A small contrastive image-text model, trained from scratch.
Model: encoder activation gelu, encoder num experts 16, encoder patch size [2, 2], text encoder width 128, text encoder norm layernorm_no_bias, text encoder num experts 32.
Rows from block 12 of the image encoder of a small contrastive image-text model, named by matrix and row number. Rows with one number within an expert belong to one neuron, the router's apart. Each number is 50 + 12 x the weight over its row's rms, rounded and kept within 0 to 99. All counts start at 0.
After each expert's rows are labels from the 100 images, of 14976, where the router gives the expert most weight on average: "top examples" is what is common among them. Only what is clearly more common there than usual is listed. The data: rendered made-up planets. In brackets: how many of the 100.
# router: router (encoder.blocks.12.mlp.router.weight, 16x512), inputs 309-411
# up: expert up (encoder.blocks.12.mlp.up, 16x128x512), inputs 309-411
# down: expert down (encoder.blocks.12.mlp.down, 16x512x128, transposed), outputs 309-411

# expert 13
router.13:62 57 61 61 56 43 46 72 43 58 50 60 58 63 57 55 51 50 51 60 41 42 46 56 50 39 43 43 43 52 47 58 46 31 60 37 37 48 44 60 38 60 54 57 62 44 54 41 23 47 51 46 46 30 23 46 57 66 55 54 65 58 58 34 21 43 41 29 52 31 51 58 26 58 59 54 42 49 37 73 43 55 38 32 67 63 72 56 55 44 35 56 38 48 69 56 62 50 49 47 45 62 58
up.0:35 54 29 38 72 40 46 38 47 43 55 60 34 38 60 36 63 65 40 26 55 47 44 34 40 46 48 50 77 54 38 43 77 58 44 52 46 62 34 43 65 61 46 60 38 67 34 71 63 64 52 30 54 41 53 65 58 60 46 47 46 32 55 35 61 70 44 54 67 49 43 54 60 57 47 41 51 70 48 34 58 47 62 47 57 40 32 34 42 47 64 21 46 22 28 39 25 49 53 54 56 32 39
down.0:48 43 35 25 56 48 54 42 65 40 44 33 44 45 30 53 71 51 46 25 47 52 73 37 51 37 54 65 83 46 37 46 61 65 43 52 38 58 45 59 47 56 65 65 33 50 74 44 52 50 57 62 50 56 25 59 44 33 48 52 50 39 78 55 39 67 67 48 45 51 27 34 62 45 29 36 53 48 60 53 41 62 46 48 39 45 38 54 50 33 41 37 33 39 35 51 61 59 38 51 70 37 43
up.1:56 50 37 63 49 50 58 46 53 51 48 47 53 63 38 51 50 57 64 44 32 39 34 60 56 52 57 32 45 61 43 35 29 47 36 34 48 59 61 59 65 54 38 70 32 64 42 42 72 30 57 55 64 20 41 49 25 54 66 46 43 45 49 43 63 60 42 55 50 48 44 56 48 54 39 25 63 34 42 64 40 48 50 42 68 46 55 26 44 28 51 66 70 41 47 63 47 46 54 70 49 63 58
down.1:57 45 36 52 36 48 63 40 73 50 54 49 52 17 41 41 52 40 59 40 79 52 49 70 54 65 53 43 48 55 38 64 49 53 40 45 38 38 34 48 65 42 63 60 77 60 43 53 67 49 48 39 55 46 52 54 41 46 59 46 60 55 76 26 23 54 32 53 53 49 45 39 55 59 77 35 55 59 46 43 44 53 69 41 53 63 60 69 61 83 49 37 43 67 36 54 62 60 61 47 64 43 42
top examples: rings (63)

# expert 15
router.15:57 46 54 53 61 49 63 36 39 58 24 50 60 41 33 47 63 51 59 65 45 60 72 34 49 49 43 41 57 36 41 51 73 36 65 49 65 56 60 66 39 57 51 38 73 56 41 49 55 60 62 44 41 44 49 65 34 62 50 43 52 67 64 60 54 49 37 53 43 43 69 53 64 60 26 28 60 43 33 52 48 54 56 39 32 55 36 70 57 46 77 39 53 34 46 58 81 57 43 68 67 31 66
up.0:40 25 51 54 35 50 50 44 70 29 39 47 40 46 53 40 50 47 64 61 52 48 65 30 43 46 48 64 55 35 62 71 52 47 58 59 48 47 40 51 47 61 49 39 66 45 52 41 65 59 76 59 58 67 70 33 38 46 49 28 59 48 55 51 78 68 57 34 31 53 53 49 41 50 48 35 50 43 52 44 48 58 33 39 50 60 48 57 57 56 52 37 71 55 54 52 69 52 58 42 51 52 49
down.0:54 53 45 52 32 52 73 47 78 33 42 41 59 51 54 64 43 56 61 43 71 54 56 47 47 50 48 75 51 34 61 59 66 34 52 55 45 77 46 48 61 46 36 39 42 28 62 63 49 28 44 47 37 58 63 32 44 47 37 53 59 48 48 49 55 59 47 30 24 56 51 72 66 68 62 45 68 42 37 72 65 58 26 52 40 56 67 58 42 65 32 52 63 52 59 52 31 45 71 33 54 41 51
up.1:52 38 47 49 53 51 48 43 68 29 53 23 17 57 60 42 47 67 55 49 51 34 46 45 49 34 50 65 43 37 67 48 64 62 52 32 53 40 52 54 53 51 63 33 47 29 46 55 38 68 53 54 50 73 55 48 54 35 57 26 49 41 32 38 68 45 60 28 37 61 48 44 49 40 69 68 47 47 37 41 45 62 45 68 55 53 61 64 61 56 43 51 42 55 68 50 50 51 47 56 58 46 63
down.1:48 36 21 74 34 49 67 48 69 56 56 61 66 41 53 63 55 59 64 63 49 67 65 45 52 50 56 66 57 53 69 62 38 50 47 36 52 74 52 59 45 59 53 66 51 45 67 62 45 54 42 51 28 50 39 57 43 47 47 48 49 58 50 63 36 59 56 53 43 81 50 54 81 41 44 44 52 38 43 62 60 63 49 18 51 42 37 82 39 54 58 57 52 51 47 68 35 55 64 51 62 44 38
top examples: rings (67)

# expert 7
router.7:57 43 63 42 28 48 71 64 60 42 61 36 45 38 52 43 43 60 52 61 30 43 32 77 40 59 42 51 35 43 59 32 34 33 42 55 33 34 51 44 57 58 68 45 58 55 64 32 39 45 35 58 58 53 58 23 37 48 67 75 57 38 34 29 61 53 54 49 74 37 34 60 23 28 63 57 44 59 47 53 49 62 42 52 40 75 91 52 51 38 41 40 63 55 37 42 74 35 25 52 50 63 68
up.0:48 51 30 47 47 61 69 62 52 67 53 57 52 53 53 64 63 40 61 45 70 43 60 51 78 57 48 40 51 44 35 77 45 36 51 41 65 62 43 56 78 24 50 35 39 53 48 62 53 51 44 55 35 47 52 70 42 57 47 42 57 56 40 70 45 62 39 70 43 56 50 28 56 52 49 63 46 46 42 44 54 34 55 48 37 38 67 67 65 39 71 48 60 35 56 46 51 57 39 26 71 30 38
down.0:49 61 37 55 53 46 75 42 52 55 31 44 23 55 64 50 43 57 49 62 35 47 09 58 36 37 50 44 64 55 56 44 35 47 32 68 55 52 69 36 51 54 52 46 39 42 56 33 47 37 35 38 60 58 64 40 63 52 39 43 67 44 52 58 47 54 43 53 72 40 66 71 45 49 56 60 49 61 46 40 34 25 52 33 68 60 33 39 41 59 67 58 42 59 45 47 43 54 46 46 42 47 41
up.1:30 52 53 52 76 55 39 39 45 45 35 41 44 64 37 30 52 36 41 31 40 42 52 53 52 53 70 47 54 69 49 52 60 58 52 50 67 50 56 68 69 51 55 51 47 39 33 51 49 67 45 68 52 26 64 67 28 45 50 33 41 62 57 62 39 53 38 41 30 46 63 48 60 58 66 61 57 34 60 55 42 35 52 48 53 50 37 64 72 71 38 59 42 46 63 68 63 47 32 52 74 49 68
down.1:53 35 45 54 50 51 51 74 44 50 27 61 55 50 41 51 73 55 55 54 31 65 53 45 60 52 46 54 44 71 67 55 42 64 52 67 62 63 60 33 46 47 53 45 57 54 46 57 72 58 36 49 35 45 45 47 46 31 54 49 72 43 47 48 43 72 51 70 46 55 49 79 45 57 31 36 64 60 52 45 42 50 40 53 52 46 42 46 34 53 57 30 38 75 64 41 36 34 66 70 50 53 53
top examples: rings (69)

# expert 8
router.8:56 61 75 63 46 51 55 68 66 64 69 53 65 53 71 54 39 35 39 34 45 44 43 72 47 57 64 38 40 62 46 50 42 55 39 70 47 50 33 32 72 54 63 66 35 39 32 33 43 58 44 46 45 43 43 42 67 73 45 56 44 57 39 62 68 34 69 53 53 29 54 63 39 65 59 67 58 56 64 53 53 48 66 48 45 34 37 36 47 43 50 47 36 55 60 52 65 53 34 57 42 65 46
up.0:43 49 71 36 42 68 41 78 37 62 60 51 45 22 56 38 44 49 64 55 46 59 49 65 11 44 47 56 36 54 55 34 21 60 64 52 48 53 54 59 54 52 55 58 53 31 46 47 50 86 43 46 47 45 69 56 47 50 46 40 51 50 43 77 34 28 40 43 51 69 58 57 35 46 39 48 56 43 55 46 61 34 61 43 70 44 43 41 35 35 59 68 39 57 42 77 47 38 60 40 43 64 52
down.0:64 61 48 60 66 54 78 37 55 43 51 67 55 50 42 61 46 67 34 59 46 45 42 27 63 38 28 47 44 45 44 51 64 52 33 62 52 46 47 43 47 19 61 69 54 58 46 37 56 43 47 64 47 50 53 60 52 55 43 45 49 58 66 54 52 41 48 40 45 41 40 46 38 60 56 25 42 36 48 47 40 55 47 34 48 37 46 67 62 42 43 37 53 64 51 47 46 72 55 54 32 63 43
up.1:38 48 36 65 42 65 21 54 27 36 30 33 46 67 31 29 51 42 52 45 41 61 61 39 53 47 56 56 52 42 55 40 62 70 62 57 40 55 83 72 33 60 33 50 42 43 59 47 62 39 57 47 51 53 49 57 44 39 64 52 37 49 62 72 42 59 50 35 52 64 75 24 57 40 63 64 36 49 49 65 39 72 46 56 41 34 48 51 54 56 56 57 51 43 35 52 53 50 68 44 44 29 51
down.1:55 50 45 55 36 76 49 49 53 64 58 52 47 44 52 52 57 45 47 65 27 43 43 67 45 50 46 58 40 71 38 53 58 56 39 77 38 51 79 53 64 66 51 33 66 61 61 42 73 51 82 60 48 36 45 24 55 59 59 30 39 48 57 52 60 42 54 69 47 40 60 56 50 51 53 37 55 57 40 59 40 58 58 27 56 36 33 49 62 56 57 50 42 59 63 38 51 29 56 41 55 79 58
top examples: rings (70)

# expert 14
router.14:37 29 40 56 55 46 43 54 56 35 51 49 54 70 53 34 56 69 47 44 32 33 48 32 37 38 39 41 69 71 37 30 47 43 59 46 43 39 44 40 64 59 42 56 51 45 51 59 60 54 55 41 54 37 40 51 57 47 57 54 49 44 55 22 54 56 53 48 65 53 61 57 53 55 46 35 52 63 35 55 38 52 68 56 72 54 49 30 31 37 55 53 43 33 36 57 39 57 62 67 55 71 43
up.0:51 58 47 39 72 37 35 52 44 60 52 56 37 64 61 55 30 52 54 41 65 61 65 61 31 48 34 35 49 20 50 37 40 50 20 47 54 49 53 46 50 51 53 59 53 68 71 40 49 42 39 60 56 45 56 48 64 53 62 52 41 36 38 40 37 53 36 46 44 37 47 45 31 32 61 53 40 24 53 52 53 49 54 72 53 66 40 45 56 47 54 37 51 47 29 63 61 45 54 42 45 29 74
down.0:35 39 44 61 43 55 45 48 48 28 61 67 32 60 60 39 44 49 45 22 51 43 19 26 36 50 50 51 56 50 54 56 31 44 63 51 65 72 55 45 41 67 39 52 38 41 48 52 63 42 57 57 48 58 57 32 50 71 65 74 52 30 52 45 36 65 55 33 37 66 55 71 49 61 38 41 40 44 31 64 51 61 48 33 53 51 41 45 47 36 43 36 45 31 45 37 42 51 64 32 47 62 51
up.1:54 61 53 66 52 46 63 52 60 69 33 51 67 31 52 46 53 46 58 66 36 53 55 49 40 57 60 62 48 42 31 43 57 34 62 70 39 44 51 51 36 59 34 56 45 53 35 62 41 45 44 40 34 32 63 64 48 57 51 70 46 43 39 41 45 52 44 53 58 64 66 54 80 63 30 47 64 52 39 59 66 49 52 20 34 47 33 60 43 41 38 44 44 40 35 72 46 35 58 44 50 35 43
down.1:45 43 43 56 44 32 29 49 70 43 50 49 54 50 41 34 68 74 74 36 51 44 44 54 28 50 47 55 58 52 63 56 47 50 49 34 34 46 50 55 45 61 32 75 45 32 43 69 57 54 59 27 44 47 50 46 50 61 59 48 40 44 26 45 48 55 50 65 69 53 50 62 43 58 66 41 60 48 45 35 63 38 63 51 73 44 40 52 29 46 31 64 59 59 45 61 33 65 56 37 37 48 62
top examples: crescent (76); moons: zero (69)

# expert 6
router.6:40 66 41 39 47 45 44 61 48 65 45 54 56 35 58 44 66 44 78 51 63 52 37 45 56 47 63 36 35 53 57 59 63 47 50 57 58 56 65 49 64 65 58 37 45 44 48 54 55 63 41 55 27 64 85 51 37 63 46 44 34 58 49 69 48 42 30 49 33 66 53 50 59 47 48 62 60 72 60 47 60 52 57 73 33 30 64 65 44 45 57 51 47 48 21 45 32 56 36 45 61 37 44
up.0:56 65 69 64 52 30 58 49 54 54 34 54 62 31 57 63 45 28 45 56 64 64 74 67 49 71 41 63 52 67 42 62 52 50 49 45 59 54 36 40 46 43 38 53 53 47 47 46 43 51 38 44 40 56 66 50 47 59 24 55 43 47 44 65 47 40 53 42 40 33 48 57 63 57 37 60 56 48 41 59 69 36 52 39 43 42 41 53 46 63 53 55 49 52 54 53 74 54 58 52 36 54 59
down.0:67 59 62 51 82 59 43 67 58 39 51 67 50 40 46 42 37 32 60 37 61 83 63 65 58 45 71 62 59 60 39 71 41 68 17 39 74 26 37 62 58 46 31 60 41 59 60 48 54 50 43 42 77 49 49 45 38 42 33 71 38 33 27 36 49 48 56 58 52 45 46 55 27 51 54 56 50 47 56 60 35 52 59 34 39 61 55 40 46 46 40 57 46 35 57 31 58 32 78 57 43 28 61
up.1:55 56 59 57 59 33 61 38 59 42 44 60 56 63 47 54 30 42 51 56 52 38 77 56 62 53 42 45 51 56 35 42 51 69 55 52 50 53 46 43 55 56 53 68 26 45 59 46 61 53 51 60 74 64 43 59 81 31 44 53 54 50 56 39 46 53 54 58 47 52 58 52 43 63 36 30 53 57 50 49 27 55 57 48 65 52 33 29 61 56 50 48 45 57 64 42 49 77 64 60 51 52 41
down.1:50 61 43 49 68 40 40 72 74 32 52 46 57 46 43 33 65 37 38 42 62 29 48 44 88 45 54 34 26 60 38 48 40 44 42 52 33 49 78 66 81 55 46 66 61 41 51 33 53 43 44 56 48 50 69 42 53 48 62 48 59 40 61 50 70 49 60 49 41 51 40 70 19 41 30 46 72 55 73 54 54 29 47 60 58 51 28 53 71 50 77 41 43 54 35 46 36 59 37 71 61 51 37
top examples: moons: three (62); full (57)